{
  "dataset": "drawn small creatures on textured ground",
  "crop_scale_min": 0.8,
  "task": "inpainting",
  "loss": "charbonnier",
  "arch": "dncnn",
  "norm": "batchnorm",
  "channel_attention": "se",
  "depths": [16],
  "stem": "deep",
  "optimizer": "muon",
  "muon_scale": "original",
  "nesterov": true,
  "orthogonalizer": "polar_express",
  "epochs": 9.0,
  "adamw_weight_decay_other_params": 0
}
Rows from block 2, named by matrix and row number. Each number is 200 + 30 x the weight over its row's rms, rounded and kept within 0 to 999. All counts start at 0.
# conv: 3x3 conv (model.blocks.2.conv.weight, 96x96x3x3), inputs 14-27, a 3x3 kernel for each
conv.10,133,170,182,168,162,204,210,186,169,238,193,174,208,160,150,176,195,166,136,200,198,160,182,204,191,134,204,223,207,235,184,223,248,172,193,234,221,232,218,176,226,200,188,234,200,192,249,227,203,237,197,179,221,203,211,222,216,212,182,208,233,209,203,176,215,211,93,168,192,151,192,187,196,181,214,218,195,246,253,231,234,195,226,256,178,209,241,197,190,124,183,166,162,197,178,221,202,220,244,222,219,182,239,258,232,200,214,207,149,216,207,186,195,216,197,217,212,206,155,190,220,200,210,184,169,172
conv.11,242,254,191,177,207,172,243,229,194,136,176,179,174,260,184,195,259,202,177,163,215,278,170,220,226,186,190,192,175,159,216,214,175,214,204,178,180,225,213,150,204,207,183,204,199,166,151,205,204,203,231,157,213,230,248,199,194,205,174,183,175,209,233,234,215,213,241,199,240,188,235,186,168,146,206,194,228,198,210,182,201,230,228,183,241,234,191,218,239,222,243,184,196,252,206,158,222,225,165,238,208,205,245,242,168,192,215,176,129,173,156,135,244,213,152,215,205,156,210,201,153,202,212,226,160,196
conv.12,197,190,183,205,185,170,189,205,237,187,199,220,183,219,215,151,190,196,153,182,142,194,223,180,207,258,270,238,228,189,257,213,222,202,200,253,229,220,223,224,170,213,202,199,227,174,250,247,167,202,211,175,149,149,268,224,210,194,154,217,212,168,180,211,238,212,199,191,217,177,142,201,174,145,153,215,144,162,186,168,194,222,232,242,191,213,212,218,168,173,185,177,234,177,171,190,213,194,237,214,206,185,195,191,196,215,272,210,205,211,248,203,179,160,194,186,200,189,228,213,219,175,222,224,191,217
conv.13,208,156,214,218,191,230,221,203,261,163,153,191,180,191,232,158,192,224,195,188,184,247,177,197,253,201,186,220,201,189,261,223,207,239,234,216,167,164,166,181,192,174,199,241,191,145,186,237,194,197,226,187,196,203,213,220,195,208,209,211,191,202,216,125,197,184,161,196,178,214,206,179,280,202,211,287,216,219,247,240,221,252,224,187,198,190,185,222,229,234,245,162,211,193,193,220,261,196,217,241,182,200,225,177,217,221,164,189,164,188,217,154,168,162,206,214,237,156,202,218,217,275,237,193,181,158
conv.14,155,157,181,190,187,213,221,243,209,219,239,216,151,186,188,210,198,210,150,209,190,203,204,234,196,184,206,182,194,162,190,218,186,190,182,190,138,202,206,224,221,179,154,196,164,220,207,213,206,168,179,224,199,192,199,188,214,186,182,238,230,248,205,166,159,164,182,227,223,217,194,157,202,176,196,155,181,219,176,161,198,160,182,198,250,178,155,165,180,189,163,196,213,190,229,211,210,223,221,242,226,243,200,211,220,165,200,227,105,82,73,204,231,203,226,251,233,195,218,210,202,195,202,187,191,228
conv.15,172,207,216,191,192,205,183,137,147,194,199,211,178,202,199,245,167,194,187,246,194,169,195,201,155,166,200,223,213,191,212,242,196,162,204,204,209,218,232,171,207,162,165,184,147,222,180,230,226,162,238,230,210,278,166,132,184,177,248,204,166,214,202,222,191,231,216,200,268,203,204,241,156,149,156,142,170,158,140,175,161,258,246,234,217,243,241,208,240,257,225,247,231,266,239,239,224,181,175,169,175,171,214,214,190,180,219,179,241,263,254,166,118,110,260,227,211,182,166,147,221,271,210,209,261,181
conv.16,218,206,220,179,263,260,181,237,211,216,247,262,216,228,201,182,158,183,235,190,170,204,165,178,182,207,195,206,193,177,177,208,190,151,211,198,231,242,207,241,228,162,190,219,212,152,226,226,204,271,223,169,253,163,163,115,196,203,203,233,261,202,205,252,221,185,257,246,254,222,175,216,187,200,215,181,228,215,183,209,245,228,243,239,233,245,207,244,157,214,231,199,205,194,215,233,193,283,266,200,157,184,226,203,238,215,219,193,159,173,151,154,285,247,184,239,209,223,185,189,205,219,206,195,256,219
conv.17,198,215,160,175,184,169,188,195,210,157,183,180,153,178,188,150,155,175,205,180,184,179,232,209,176,236,207,200,205,201,193,225,225,225,233,248,207,194,141,242,180,224,241,188,148,179,164,175,172,181,204,195,209,246,249,235,247,222,200,246,246,255,251,186,146,183,212,223,220,172,209,236,190,207,231,216,198,195,237,180,205,240,179,194,182,114,141,254,247,245,218,195,200,232,191,204,289,269,270,268,206,186,244,226,160,242,204,224,220,226,174,191,208,195,134,142,146,194,235,177,220,171,209,239,189,226
conv.18,166,168,188,201,218,170,158,181,176,149,201,238,171,158,191,182,211,199,179,179,218,181,276,226,179,205,193,154,196,241,180,162,164,229,158,157,211,203,168,236,211,195,217,173,209,152,211,155,161,242,190,161,220,227,238,227,200,248,201,194,220,220,155,169,131,143,167,200,213,246,246,222,158,161,172,226,188,167,170,183,173,250,236,178,175,209,196,215,251,206,194,135,153,198,166,167,143,160,158,179,188,167,179,153,189,195,215,231,266,236,163,206,240,191,90,167,159,201,204,212,225,190,253,226,177,216
conv.19,222,211,209,190,189,165,205,184,189,201,198,171,257,239,177,230,184,190,232,139,186,209,210,181,176,224,197,170,211,188,247,219,218,238,194,221,133,203,190,197,243,197,164,189,180,198,232,237,208,186,158,202,201,148,213,240,179,208,211,155,193,184,248,198,163,181,220,203,170,224,231,178,227,265,201,219,218,199,197,178,166,193,205,195,194,211,196,204,204,209,209,196,182,156,194,172,234,179,161,202,206,182,209,137,192,239,125,181,226,250,206,184,172,201,236,224,154,204,207,196,190,168,194,214,170,224
conv.20,259,202,180,214,198,262,194,186,202,145,164,125,216,218,209,224,187,182,210,207,189,213,229,252,179,223,271,223,225,185,254,278,206,212,217,200,197,222,202,217,238,235,193,198,162,204,211,204,199,200,260,196,196,250,200,198,173,159,243,211,243,274,217,223,171,206,256,205,227,199,247,268,263,208,173,231,209,163,191,190,200,217,225,177,154,223,274,188,182,211,231,247,226,192,175,235,169,179,201,213,178,142,196,163,155,202,248,199,202,172,156,179,200,250,225,208,188,180,190,272,250,180,201,176,238,190
conv.21,176,184,158,241,200,163,175,187,142,215,205,207,209,175,188,219,194,229,199,187,209,148,168,194,210,243,204,246,159,218,240,160,218,245,244,238,216,220,215,174,204,156,211,236,250,233,255,244,215,212,228,179,166,182,245,178,196,175,189,168,199,197,234,202,208,169,196,226,174,149,183,172,227,206,181,258,195,194,225,203,227,202,212,251,177,189,198,171,156,179,149,184,180,185,191,245,200,140,171,198,224,214,184,216,207,205,166,171,211,183,173,195,169,185,267,244,257,177,239,158,203,257,205,162,207,216
conv.22,264,173,167,185,170,204,175,208,184,175,192,215,188,181,219,166,187,176,267,252,186,182,243,222,204,212,203,218,192,227,210,204,241,149,124,162,183,242,201,196,171,184,212,170,253,177,227,201,180,190,166,200,209,190,185,195,217,190,207,206,224,206,233,213,173,190,186,198,171,183,187,148,206,249,234,147,183,208,137,188,213,217,183,238,229,212,208,222,207,202,211,208,165,184,188,152,147,166,170,155,141,140,184,194,188,176,190,180,170,202,183,194,199,194,173,152,148,213,292,199,249,229,187,252,193,197
conv.23,208,204,208,203,173,196,247,196,212,200,184,224,166,196,200,195,235,244,221,197,120,197,177,170,201,148,158,185,176,271,195,204,224,237,208,178,214,239,213,190,187,165,205,244,153,242,213,158,209,182,155,221,190,116,207,240,215,214,216,184,189,138,162,225,154,177,233,214,213,200,197,170,192,160,150,171,156,166,226,168,194,216,243,216,183,184,230,249,209,213,221,209,185,207,256,105,196,214,214,188,168,168,219,143,152,216,222,178,206,215,186,216,198,161,169,199,185,172,187,151,192,185,174,177,172,151
conv.24,209,167,164,202,192,205,168,189,162,220,190,203,188,165,198,190,246,198,238,186,198,192,251,232,186,208,132,170,193,186,174,169,205,213,212,214,223,232,156,192,216,128,182,204,136,214,248,200,225,259,208,205,231,210,179,200,163,230,219,169,229,204,174,203,207,210,189,216,218,236,217,222,183,221,192,207,209,213,208,218,229,186,186,224,190,179,142,207,209,220,144,218,180,217,200,177,223,234,212,146,147,238,188,165,241,198,202,287,205,204,220,205,196,206,195,173,188,232,154,218,221,142,180,160,231,182
conv.25,219,221,261,199,161,212,196,224,195,184,194,193,207,144,204,198,202,239,177,113,198,206,188,220,232,239,261,147,177,119,142,171,160,136,150,191,236,144,228,205,177,165,207,183,161,229,211,237,188,206,202,190,183,172,200,183,196,208,177,171,159,182,169,210,234,169,174,263,153,207,251,228,171,191,189,134,173,181,193,159,157,147,164,224,206,203,191,209,185,207,230,228,207,206,190,196,212,235,202,174,204,229,142,189,203,192,228,196,171,206,161,196,244,201,207,302,266,247,190,192,167,202,196,176,175,238
conv.26,191,201,240,178,181,192,190,197,201,100,176,188,133,192,195,172,210,200,179,181,170,175,204,237,200,210,215,215,235,223,228,223,210,203,207,187,217,184,207,227,177,191,190,159,207,214,160,217,202,168,220,137,140,170,222,175,210,207,189,227,219,182,230,198,168,215,168,195,215,208,203,202,201,137,208,204,159,203,196,168,238,169,200,220,247,223,198,170,169,207,213,232,217,127,151,218,149,146,185,198,217,196,183,217,224,189,239,225,235,184,198,226,177,179,219,144,186,230,216,193,163,200,187,231,255,209
conv.27,225,240,220,213,226,239,213,204,223,154,211,214,140,218,142,176,226,205,175,223,198,170,233,208,192,185,207,178,174,190,225,189,184,189,202,220,196,213,213,214,258,255,206,242,234,202,125,155,171,142,144,137,155,142,219,183,170,209,160,155,176,172,196,235,210,180,221,230,207,199,212,196,172,186,164,212,196,231,219,224,199,197,204,200,203,238,229,174,240,221,218,184,182,190,169,127,163,159,155,192,197,195,214,151,182,224,227,190,210,180,198,203,166,212,186,183,216,169,207,236,226,229,223,164,193,194
conv.28,264,241,256,186,166,189,200,200,213,194,231,245,178,256,204,181,223,172,192,241,259,221,201,213,169,168,196,195,230,203,213,182,201,219,205,223,199,225,215,202,172,184,189,216,183,195,223,221,211,232,230,240,239,191,234,194,191,224,197,202,248,206,197,215,192,207,183,144,188,206,194,186,199,176,227,208,177,219,219,195,218,201,214,217,141,196,222,173,207,257,183,211,230,165,228,203,220,240,195,205,244,229,199,245,219,224,203,215,190,227,245,278,288,222,159,204,191,190,181,141,188,233,194,237,264,201
conv.29,182,175,199,230,229,207,197,234,184,214,157,189,207,166,185,165,186,177,217,199,196,254,175,167,263,221,175,244,226,208,229,235,183,211,250,204,159,181,216,160,223,218,137,182,183,207,191,178,206,206,189,192,194,184,185,182,205,172,223,208,147,243,170,210,209,198,201,179,204,180,196,211,182,228,219,203,205,218,201,249,226,172,222,218,189,193,208,208,198,218,191,219,214,179,232,205,140,227,194,162,196,208,196,189,159,159,173,147,165,247,233,197,201,174,185,205,204,231,208,154,189,223,185,183,211,222
conv.30,133,185,196,184,221,226,218,212,217,179,163,188,176,202,227,215,247,224,212,209,208,220,246,221,220,220,195,244,212,224,212,187,208,232,232,250,158,158,177,211,231,200,146,138,142,166,187,211,177,193,208,165,162,186,223,176,194,199,150,188,187,205,184,211,198,207,209,160,212,182,175,201,190,198,191,154,210,212,207,220,215,172,190,215,184,227,183,244,174,166,187,197,219,155,160,209,188,228,126,186,228,209,139,213,151,200,239,152,186,203,199,208,215,229,188,233,238,186,197,219,240,246,213,178,222,237
conv.31,206,197,189,206,201,232,184,190,221,193,148,167,169,235,193,229,206,184,214,219,175,147,213,167,128,227,181,201,200,211,223,215,199,179,191,200,245,213,230,174,159,187,214,150,176,219,212,150,199,249,192,184,206,182,207,239,226,204,175,208,182,167,222,193,203,181,262,215,162,223,204,205,182,228,217,210,188,190,210,175,197,262,204,221,206,196,224,212,212,233,180,230,216,175,227,198,199,167,162,182,175,120,225,245,202,195,202,160,204,228,181,245,213,192,189,158,144,132,203,161,183,241,164,205,161,187
conv.32,204,190,194,172,186,175,222,251,245,228,288,225,170,157,156,228,204,203,210,163,176,210,212,227,197,208,235,234,229,250,188,207,228,206,243,215,228,250,202,154,188,253,207,200,203,193,146,143,246,211,232,244,219,219,219,236,196,237,231,217,204,190,247,246,225,238,220,215,226,176,182,206,191,203,203,191,225,208,191,249,265,169,183,183,139,146,209,149,131,132,215,246,217,226,173,146,187,216,189,178,190,170,183,227,216,180,207,191,253,223,233,117,83,123,199,236,248,146,195,237,170,235,173,214,224,163
conv.33,238,203,224,279,232,213,172,187,169,202,217,204,212,201,184,176,209,224,231,208,166,240,210,190,229,216,211,186,172,162,240,212,214,183,199,217,155,193,182,217,232,268,147,206,224,274,212,195,225,187,206,177,183,188,188,187,186,200,241,198,172,180,199,198,167,172,240,242,197,237,261,229,185,178,205,180,183,238,129,159,227,212,263,156,237,226,217,151,216,222,204,205,193,155,239,178,253,208,203,222,223,222,220,234,187,190,188,180,193,237,243,253,255,197,180,171,209,204,244,238,210,181,223,218,232,178
conv.34,210,237,218,229,190,175,194,148,154,190,206,204,206,215,190,190,196,155,188,212,204,173,192,196,207,228,238,189,182,190,195,183,179,210,204,204,200,182,174,218,211,172,216,197,212,213,228,206,220,245,208,258,280,195,229,227,199,220,198,186,195,177,166,186,198,186,216,271,217,208,206,191,184,157,162,210,160,210,215,197,218,216,208,183,249,176,190,292,211,138,223,277,262,178,225,232,181,229,244,236,197,184,226,211,194,205,178,210,209,248,253,236,265,286,217,227,241,225,194,179,207,214,178,220,199,200
conv.35,238,165,187,214,199,215,242,242,228,193,138,216,161,243,242,162,223,237,203,188,248,249,166,199,232,221,206,178,219,208,210,222,239,183,189,221,168,174,144,154,206,229,161,150,201,191,209,201,191,196,196,242,238,179,246,201,202,187,229,185,235,228,181,225,241,201,174,244,231,174,245,193,169,203,201,212,239,163,192,222,190,137,182,206,189,229,174,237,182,213,202,204,173,151,158,251,169,189,176,238,205,182,204,223,203,218,212,175,140,156,148,161,220,290,191,200,198,218,275,180,229,181,156,208,161,200
conv.36,228,188,191,204,169,213,208,191,171,191,249,261,181,218,214,213,216,124,218,163,205,179,153,168,193,220,214,234,257,225,213,257,222,214,233,238,185,211,234,131,214,196,164,249,224,154,144,173,187,174,192,195,164,156,256,247,212,155,243,232,169,221,199,253,222,237,215,175,234,167,157,163,215,183,150,189,214,126,165,182,164,210,192,250,129,204,225,167,142,150,152,213,160,201,181,198,194,201,133,195,168,212,222,158,195,151,137,169,250,200,187,227,197,209,210,212,198,235,197,243,223,250,160,216,216,205
conv.37,161,180,213,205,189,194,194,231,187,268,181,240,267,206,244,196,205,193,200,231,194,210,231,173,222,209,176,218,226,239,219,222,208,217,192,221,214,169,144,203,177,177,232,188,220,189,162,191,190,177,174,241,243,223,201,228,219,236,243,224,196,208,192,236,191,237,217,185,172,192,223,180,219,245,186,203,211,178,267,242,203,176,130,232,148,181,244,157,193,243,216,170,114,214,188,185,199,146,159,144,188,162,154,221,191,136,196,156,163,196,211,186,213,176,200,223,197,162,201,174,155,233,197,209,220,273
conv.38,152,195,215,172,148,200,195,160,156,205,236,196,206,239,184,202,209,198,236,221,164,237,245,171,229,232,174,221,191,247,170,173,267,104,191,260,250,239,228,223,226,162,263,203,174,156,155,77,207,208,120,191,193,134,155,207,160,209,204,200,228,197,223,166,235,206,206,226,186,227,209,215,214,243,163,175,226,159,180,162,145,228,207,217,215,195,134,156,147,159,164,163,208,172,196,229,136,244,208,221,193,178,210,201,203,234,217,179,238,241,209,202,185,196,231,212,216,218,242,191,207,300,249,196,230,226
conv.39,238,266,200,156,247,174,164,205,168,194,212,158,162,220,195,227,271,211,180,195,193,172,173,194,196,239,217,198,218,191,179,207,192,229,257,190,192,195,191,208,218,255,211,199,208,191,202,176,208,227,194,225,207,161,210,218,190,209,218,203,204,168,230,224,211,285,192,193,258,205,175,194,157,156,218,170,219,209,212,227,230,230,246,207,247,246,180,182,218,164,183,206,212,177,225,207,168,198,158,154,191,222,158,210,203,176,223,191,166,128,165,217,145,173,226,199,232,178,200,168,172,204,208,199,159,256
conv.40,244,186,230,226,198,157,193,171,142,141,189,231,161,206,238,218,212,259,224,203,214,211,198,224,210,162,201,196,221,259,183,151,211,203,156,200,175,212,157,251,249,129,224,220,196,122,135,186,200,211,230,163,188,199,279,225,160,240,182,193,254,194,193,175,236,222,191,248,227,217,207,193,220,233,177,213,197,187,114,169,161,171,202,201,209,225,210,250,210,222,195,213,204,206,195,144,257,173,168,248,171,184,226,213,194,231,173,180,200,192,271,198,155,196,221,180,210,242,247,229,193,250,195,183,210,242
conv.41,156,158,223,166,176,196,212,197,210,223,201,250,213,184,227,218,232,199,186,207,223,163,192,192,234,164,210,231,255,238,172,215,217,167,162,171,232,236,218,213,175,221,257,244,211,151,190,208,165,203,198,165,227,237,205,229,231,148,191,240,139,178,226,203,197,218,221,220,215,225,216,206,190,197,229,197,184,239,194,183,216,220,191,202,233,167,199,218,185,196,160,150,244,205,204,181,148,147,166,233,181,252,184,176,218,201,184,222,137,202,223,163,193,171,131,189,211,224,218,189,199,199,189,192,192,163
conv.42,254,238,191,177,196,183,162,145,180,203,139,203,216,206,236,251,202,200,220,214,188,228,184,195,235,233,222,194,135,189,249,237,243,242,233,217,180,143,220,180,211,246,234,212,218,188,208,164,244,287,262,169,184,216,216,237,210,173,172,201,163,198,217,187,222,178,180,175,214,145,214,292,191,170,220,222,179,207,221,189,193,265,157,162,191,155,178,190,150,205,173,209,191,224,215,204,183,141,166,229,263,245,206,192,207,170,172,222,176,175,178,203,310,267,113,113,92,191,211,241,220,188,205,163,168,201
conv.43,200,213,184,166,167,181,186,180,171,186,160,206,203,148,200,188,138,214,158,191,247,164,197,207,192,218,173,167,155,214,182,144,254,169,175,219,225,205,159,223,192,149,183,212,142,171,161,196,197,176,210,209,209,232,161,235,181,196,251,199,195,213,145,187,174,195,215,182,219,218,189,241,170,198,206,152,214,241,192,242,221,221,186,167,214,174,172,172,247,251,205,206,209,214,201,207,206,223,281,181,187,186,213,206,154,258,262,174,227,223,238,158,212,264,195,175,183,188,158,158,173,188,171,183,203,176
conv.44,176,194,196,207,218,206,179,196,173,205,236,235,282,287,253,228,281,246,183,194,247,198,216,239,214,221,161,268,217,180,258,222,164,209,211,227,169,176,206,169,166,194,226,170,186,218,228,195,217,197,178,179,163,173,180,190,141,141,223,214,182,194,170,170,148,175,229,170,181,213,194,189,198,185,211,192,200,223,171,189,210,247,182,162,205,151,166,176,152,171,185,188,256,194,178,221,198,185,170,230,227,285,203,200,239,212,175,178,224,233,192,205,227,194,204,254,226,256,196,217,190,145,141,195,206,131
conv.45,170,186,181,198,235,245,220,173,176,184,177,150,201,185,202,197,173,211,168,182,224,154,186,200,205,195,171,236,227,229,214,218,212,253,269,247,159,182,173,242,239,205,176,192,183,206,194,251,180,200,237,183,181,186,165,241,200,220,201,179,178,175,184,241,201,212,212,220,174,204,205,152,236,202,162,257,213,178,281,224,181,230,216,238,228,254,226,146,214,190,204,208,209,161,217,224,148,194,229,115,165,176,202,188,184,220,183,192,194,151,197,195,203,188,204,191,180,165,171,189,227,247,186,181,169,239
conv.46,187,181,171,187,230,196,173,220,222,208,237,129,223,244,189,213,180,148,193,208,235,187,221,223,180,186,188,225,167,169,269,224,216,254,209,206,216,229,270,195,191,211,228,205,184,182,237,212,224,223,214,155,167,207,189,193,252,181,158,180,232,218,240,192,186,187,252,206,180,179,182,177,269,189,240,278,180,210,202,190,207,181,241,203,159,166,145,170,216,243,228,166,247,196,229,175,168,192,222,215,196,172,184,186,176,157,156,168,244,234,174,211,245,201,183,188,155,268,231,223,210,215,218,178,190,162
conv.47,236,250,221,171,201,222,193,207,213,188,247,180,200,183,158,188,213,199,258,164,166,251,220,187,224,212,212,172,236,199,143,187,199,210,186,149,213,185,158,196,207,206,210,216,233,157,137,166,174,151,185,230,220,260,239,184,238,190,193,193,165,184,193,232,232,211,196,198,239,208,199,260,216,214,212,213,176,207,263,225,225,193,157,224,152,264,207,217,208,204,176,230,176,216,147,230,133,233,175,224,228,243,201,195,232,218,208,171,179,188,175,237,203,194,197,229,209,185,214,211,236,205,182,223,275,258
conv.48,195,229,185,212,227,167,216,242,233,209,174,187,203,201,215,206,222,241,213,167,236,187,207,188,196,265,176,191,198,248,170,219,237,219,208,176,173,192,191,173,223,217,208,200,199,175,174,199,216,221,246,187,175,211,147,231,185,218,223,171,215,210,174,219,236,212,185,189,194,193,198,212,163,160,177,199,153,200,238,160,206,218,184,185,177,219,225,221,235,201,148,196,230,195,210,230,175,183,212,167,235,216,203,208,201,194,212,238,177,187,212,191,180,196,264,234,242,137,217,152,167,220,187,200,153,210
conv.49,141,187,229,146,235,263,184,182,185,244,201,161,235,191,192,229,186,212,160,186,186,236,199,226,235,173,184,222,194,202,243,220,234,248,245,196,210,242,176,264,193,191,234,189,179,180,216,240,124,152,222,169,164,216,166,195,197,179,235,242,190,260,194,179,203,227,173,213,257,193,182,194,223,173,155,197,229,191,222,243,211,137,245,229,217,226,191,214,200,126,269,213,254,176,185,202,182,231,186,204,134,207,208,171,207,238,188,251,164,223,209,202,239,255,197,249,234,198,237,201,229,196,224,180,194,223
conv.50,211,166,227,217,223,231,211,201,208,181,216,187,147,163,178,169,205,195,287,185,219,239,123,192,220,202,209,194,208,231,204,193,199,245,244,240,157,166,202,227,175,160,158,223,251,224,175,182,188,159,168,172,192,179,198,223,256,227,241,235,226,190,185,185,164,181,214,185,177,240,235,241,193,224,237,163,198,187,203,190,208,190,148,165,226,158,107,147,162,173,241,150,167,198,237,240,245,205,193,244,188,185,214,217,226,235,249,234,190,186,224,205,223,186,181,184,199,202,212,169,195,207,188,171,222,176
conv.51,253,225,217,182,167,158,215,230,180,171,172,188,210,151,195,149,138,229,252,243,212,221,177,174,209,212,208,188,195,175,193,184,183,238,176,153,185,216,188,183,159,196,167,220,178,199,223,198,233,200,182,222,132,125,204,155,195,246,252,192,243,201,216,152,208,218,216,200,212,227,228,160,181,192,218,175,209,208,185,208,169,180,201,191,196,205,208,229,191,195,179,183,185,236,223,171,193,245,207,213,160,188,159,198,179,211,260,191,242,209,202,202,231,180,202,228,183,201,182,173,170,216,225,183,218,183
conv.52,192,181,223,190,219,198,219,192,205,169,167,207,252,210,219,201,237,209,140,177,197,189,221,212,250,182,172,253,217,202,173,170,244,213,193,205,218,198,159,221,206,196,189,201,203,154,142,152,169,166,141,224,201,174,201,239,193,217,166,197,234,190,220,208,191,215,220,208,180,223,207,195,198,221,204,186,198,226,208,195,198,226,201,143,155,186,226,194,199,149,248,256,246,164,218,152,213,189,217,199,270,211,235,219,212,170,176,161,161,179,182,188,218,184,239,218,242,208,225,199,220,203,199,167,183,212
conv.53,207,199,169,209,248,199,191,210,154,179,263,289,189,224,231,177,188,176,213,251,241,175,195,208,200,150,147,260,230,218,206,232,166,230,256,180,181,255,200,180,233,165,228,255,218,211,178,140,202,171,157,198,157,201,196,175,171,251,200,174,211,202,186,197,217,199,175,214,166,191,226,185,244,198,157,253,220,198,249,201,217,202,183,196,199,186,249,150,224,227,147,227,179,159,194,202,166,212,228,187,186,210,223,211,241,154,212,210,218,231,132,173,220,191,153,182,203,187,247,187,148,223,183,156,180,228
conv.54,155,230,201,164,227,204,101,167,192,212,209,191,238,216,226,196,145,142,195,189,215,255,186,207,202,142,186,205,204,202,169,194,171,191,217,180,208,263,241,153,202,187,183,212,185,147,152,159,183,149,159,177,177,185,217,198,238,181,205,235,177,240,238,208,142,189,275,245,266,196,206,183,217,201,146,242,201,212,194,201,190,250,261,197,241,182,169,226,215,233,178,201,219,144,177,216,191,196,207,190,184,193,179,197,190,211,229,254,244,235,262,167,186,210,175,176,204,201,203,230,206,224,237,224,208,199
conv.55,203,185,195,207,194,211,170,137,178,257,197,228,175,172,211,233,206,265,188,208,177,173,194,207,186,145,180,202,230,246,208,213,259,235,214,238,253,148,173,232,162,193,190,184,170,156,120,176,136,54,101,196,124,192,196,212,204,197,177,154,183,219,193,239,179,214,196,155,179,177,171,185,205,189,144,215,215,180,210,252,197,207,232,254,208,199,239,183,159,194,197,205,183,238,227,209,287,284,263,197,210,207,215,193,221,239,197,240,222,193,210,221,192,247,206,182,220,229,182,219,220,184,189,236,201,189
conv.56,213,190,210,187,194,168,232,244,211,216,217,225,180,199,194,185,200,182,130,230,211,203,251,215,237,184,174,248,195,210,279,215,166,260,231,164,235,220,148,215,230,253,201,165,218,234,238,217,170,196,191,196,251,223,183,227,198,198,257,157,266,299,241,192,227,208,218,200,217,214,200,225,204,141,206,213,181,238,192,218,185,224,197,198,176,214,178,193,201,183,226,206,221,162,168,215,199,238,300,144,171,221,225,213,241,173,190,235,206,189,214,183,191,245,248,210,240,218,208,166,150,182,169,217,188,193
conv.57,205,230,202,163,185,162,234,235,230,196,214,202,150,221,172,230,243,174,203,214,219,174,231,186,176,214,195,167,199,240,247,236,280,215,196,221,208,169,244,201,167,267,142,186,241,193,196,161,159,177,145,179,195,176,182,169,183,220,231,245,235,201,230,184,173,213,202,184,220,239,210,175,273,231,220,226,195,181,202,217,200,179,182,165,243,164,195,210,185,247,224,210,215,215,243,208,214,190,205,186,210,220,177,156,170,193,185,216,167,211,158,223,204,166,196,208,152,258,195,187,225,183,173,201,199,130
conv.58,247,228,209,155,165,185,191,185,247,175,192,191,224,205,201,191,179,191,169,143,191,159,205,206,173,204,190,226,190,192,219,201,181,157,202,179,163,193,154,207,192,184,208,253,166,216,227,163,236,223,155,239,214,163,177,211,205,143,191,250,156,219,212,248,188,175,208,175,221,186,198,158,187,195,156,184,174,159,236,216,185,172,205,195,211,184,260,177,168,242,243,221,222,185,193,154,208,178,171,228,193,206,185,171,195,218,181,190,173,179,166,191,193,161,194,221,228,191,182,200,239,158,246,239,159,181
conv.59,208,177,202,230,207,175,177,213,234,177,208,194,180,230,216,202,266,193,234,189,188,229,187,153,219,163,137,204,200,220,243,198,201,223,205,181,182,193,244,142,212,183,164,201,190,177,174,173,188,170,187,201,164,205,220,158,170,242,167,174,228,170,167,200,243,199,197,210,213,199,187,220,242,238,185,207,196,162,155,200,192,194,175,195,194,249,216,249,248,210,192,176,229,202,177,197,183,239,256,212,163,265,203,164,196,209,199,203,207,205,207,221,205,247,188,219,252,187,177,204,170,201,218,183,195,260
conv.60,186,159,185,232,230,248,238,215,214,218,240,185,180,217,203,220,188,206,219,246,177,222,252,179,240,229,145,229,226,214,176,218,214,216,260,204,214,203,231,238,219,257,240,190,164,166,222,249,202,220,190,189,224,184,233,239,199,267,178,218,243,206,239,243,214,198,206,249,234,224,214,270,168,135,220,168,162,224,196,233,227,176,195,204,210,193,187,141,208,156,186,201,189,186,219,215,220,191,202,188,190,156,211,219,197,195,185,195,189,237,270,159,161,152,215,229,198,241,230,147,214,199,158,176,206,173
conv.61,214,177,222,244,218,212,171,180,203,175,215,188,190,192,221,270,245,259,221,196,196,252,207,186,221,192,175,181,158,203,170,194,228,179,207,236,186,191,207,173,206,242,188,183,195,260,192,161,230,193,182,194,144,129,199,178,223,185,179,191,186,212,223,176,187,217,225,171,195,199,188,233,166,169,258,186,213,251,190,173,199,217,224,220,191,192,208,182,218,203,194,199,221,229,215,136,178,161,187,184,189,186,218,167,119,226,182,189,249,242,193,194,231,156,179,194,171,194,224,222,153,214,229,221,210,230
conv.62,185,213,268,166,140,156,234,217,250,189,220,183,179,197,150,240,261,200,208,256,210,191,186,185,203,174,154,246,200,209,252,200,213,246,181,192,198,209,198,248,154,170,208,200,262,242,212,198,258,233,234,209,195,198,201,160,244,190,201,198,218,168,204,172,205,179,168,214,174,220,244,196,214,215,207,228,198,191,213,200,204,184,203,139,221,200,229,121,250,217,164,162,195,221,246,182,204,144,245,188,209,238,204,204,207,165,192,222,150,154,241,177,178,166,248,221,273,219,216,154,232,217,264,236,209,199
conv.63,292,321,261,177,169,205,192,202,202,198,195,215,196,179,202,240,224,190,223,246,234,199,202,212,153,203,220,217,225,168,247,234,211,227,182,186,206,192,248,172,195,194,217,261,219,182,230,203,195,192,195,214,231,230,127,208,188,157,250,190,189,239,202,225,244,223,187,182,261,171,84,174,232,192,177,237,218,207,191,199,224,160,209,265,236,227,184,190,232,184,186,172,226,185,142,161,174,150,152,206,243,153,199,239,196,221,211,232,202,234,223,247,206,199,145,161,138,197,171,215,193,260,169,214,195,144
conv.64,195,215,213,216,187,180,204,188,208,211,200,152,185,218,166,203,215,202,212,214,185,196,227,182,193,258,194,209,190,218,215,177,189,201,228,194,197,196,214,156,179,189,188,208,220,228,198,152,220,201,190,186,181,166,219,246,230,229,236,212,188,199,191,206,192,194,227,190,194,200,162,205,167,211,247,208,216,229,192,213,287,150,193,184,198,211,194,221,190,189,228,203,171,215,214,192,239,204,220,175,192,210,216,190,220,156,163,170,175,186,236,183,144,191,159,167,158,166,199,213,122,175,199,191,184,236